A small image classifier, trained from scratch.
Model: 8.8M parameters, 32-pixel images, arch resnet, activation prelu, depths [2, 2, 7, 2].
Training: 11000 steps, batches of 128, held-out accuracy 100%.
Data: 97500 training examples, 14.4 epochs.
Rows from block 5 of a small image classifier, named by matrix and row number. Rows with one number belong to one channel. Each number is 500 + 50 x the weight over its row's rms, rounded and kept within 0 to 999. All counts start at 0. Numbers have three digits each.
After each channel's rows are labels from the 100 images, of 14976, where the channel reaches its highest value: "patch colour" is the nearest of a few named colours to the mean colour under the peak. Only what is clearly more common there than usual is listed. The data: simulated telescope pictures of galaxies.
# convs0: first 3x3 conv (model.blocks.5.convs.0.weight, 192x192x3x3, each kernel summed), inputs 64-127
# convs1: second 3x3 conv (model.blocks.5.convs.1.weight, 192x192x3x3, transposed, each kernel summed), outputs 64-127

convs0.145:557556488509431484489428508564409479451478502504506500406506441506509539439400498416499499436505422473538537558464521533464536426500508529482586450430448330402412471456525471472535592532511467
convs1.145:483594559459453458597442533546487548426509512492471449494577536383428497435506423444562519478566600414484354471444527488532495465508463630522520456553469501510453488418443536533571509512568503
patch colour: grey; brown

convs0.99:448482434432506433462470366509529413485474530624454562415529540498599502588505438540545507443495581408588512415587610483443534524566456559500496564429401535443432488585528479496461477436517437
convs1.99:438528518469508511432471520521540486436461476505518489511434462515557497540444530444426467434542537513587615487489472482437495509497480447443474514527509399540503505568541508482548590461490434
patch colour: brown

convs0.184:524460460551486541480476413566405497517571488414480528438353411444426506524570519459461573509518474490474496575391512589467495502468477470440572483439641440471597604487477496499505524541532487
convs1.184:578420521410483580498577534570477547489553524538511447468604466522447459503501497481558482538563480385455480599512568472554581650492426497435435469396433465471590562479544542515487538521461470
patch colour: grey

convs0.26:544443523491516575482533440520599571546537441459510560504461486471521485471575491472551459526546470543453512483583560514494444616468546441495536521470464544593577521557493486514605471454538497
convs1.26:548446511520466589454516549499528482504454532472503538501506545632539555476421497490439451522488511612521468411504480509537471572561534491540432515584479446556511416483438525532443459508534522
patch colour: grey

convs0.131:596545442444527471504509455490450578461452513483509525529504653487519492464577511488498463612496513507540529462481535477395479515524485468507496572524492467491474473536491423531551452475507398
convs1.131:436383550504513540514385515600517458473572450492535491421465521515566527557531511491538506522450576596468500534429520445512495457570466555550390526581519528445469428476461504533447501487415504
patch colour: brown

convs0.91:498407437439523658500433596415438583463505516552432465497521456509460516491554538510555576579503570478495443418497555474579572444595469458597411525572446473446452450468522524540499429493417420
convs1.91:565462509511456619412525448580576495425503536489563499513417457342510487523556570489500474448448509554490495398510554469441495493466449478447535657543548508522467505528444512509400589524534581
patch colour: brown

convs0.170:414514589530482524481467439542583509526614465550520436485529450493474493457384385563540485491440519441477471393543470525490472465474472510387410438494501546520445568502490564406546436506589539
convs1.170:470560487525497375557459452564569447422470501385489459531451540431444503509467428533486512519481539503519519490511411507496466533456496475560532497520509536464575579424488420521465495561453555
patch colour: grey; brown

convs0.105:449454355410484612458562417419466549523495462488508552504526572538492472562510558452579542535410566461527526647458513454462478496529449562478551588503428525530558483534554518451514608357423472
convs1.105:408490546423455567531555419457589485540538556557543498468360517526595552516462535483463512551541601546527457567511443589542437500538549418445450441587450493556485486473436474498484486446535522
patch colour: grey

convs0.23:523532625515494526431515552517452483537510419538623506496569492515393521563509421558431475439486490462437541477448497485479442519447483491441551494543422483536575464492554515470482369360457461
convs1.23:473558481520454467583506487464471535501401485559508524536437521579422511613423440537593522546517520447453531483484484497570442491497547577536523585477429465533581519523442445514486509483565586
patch colour: grey; brown

convs0.107:517542491428449443577447509476489471523427470581532560451485450471537488501508517418385569520528509508601600467575556490508442538619440579454418466499406448531554395470517486468481495548596474
convs1.107:584523445511493465415538478537512463508526499535476447455559524494428543446548609558587427464605481503547486495469494427460496445475414422580529449562462493509627487549458463454460552552494556
patch colour: brown

convs0.79:515422419564464545555525532505505482550507579525489500547455425463631484565457564473593452501528528507586460519433516502519481396484503487501480530441536584518506552576481493436494565555553536
convs1.79:449383501477509614509568411494526483483514575511505565491547508520513539452491507561490501469496602487461451503474525515486602557553544444446468479523460586494520482484445460498570462578529483
patch colour: brown; grey

convs0.153:504475493606442571543603472460431498465491365496597474493534477500441482459481529493453515484463494461439414557617546557570533407493558476545511485535471416455544501549461529477545498546507506
convs1.153:587453470491514623448556574582464454512439510477577538511490439544462433600456504472457499469483531434597531519481507515537482561551460505550488514382496414478423562449504535531410578521389413
patch colour: grey

convs0.29:533482394450521473460485503473466338482476456496525376469514459462522469451442522423578584480423468481518556533570520545495424482386432521481485485501437492495505394477488422471559566526456501
convs1.29:546464418489462517573477645553541453480601522486521521502561494479525476432490473536485531457504525486474540544484502467451526541525486397487517511468513495425534456532564623480496516499413522
patch colour: brown

convs0.54:517478494489564539498442565526471536478588444472502516588501390500485436467527492594454485534486544495561546464459485508573504450565468494505477486531474481496513492472495481556538369446411449
convs1.54:577510456485515556480474462495557460489511478503568504482442495325534530507538590535565441488396530550446502452449469497516504514489492430491508652550547503433507516641524531536491583525593469
patch colour: brown; grey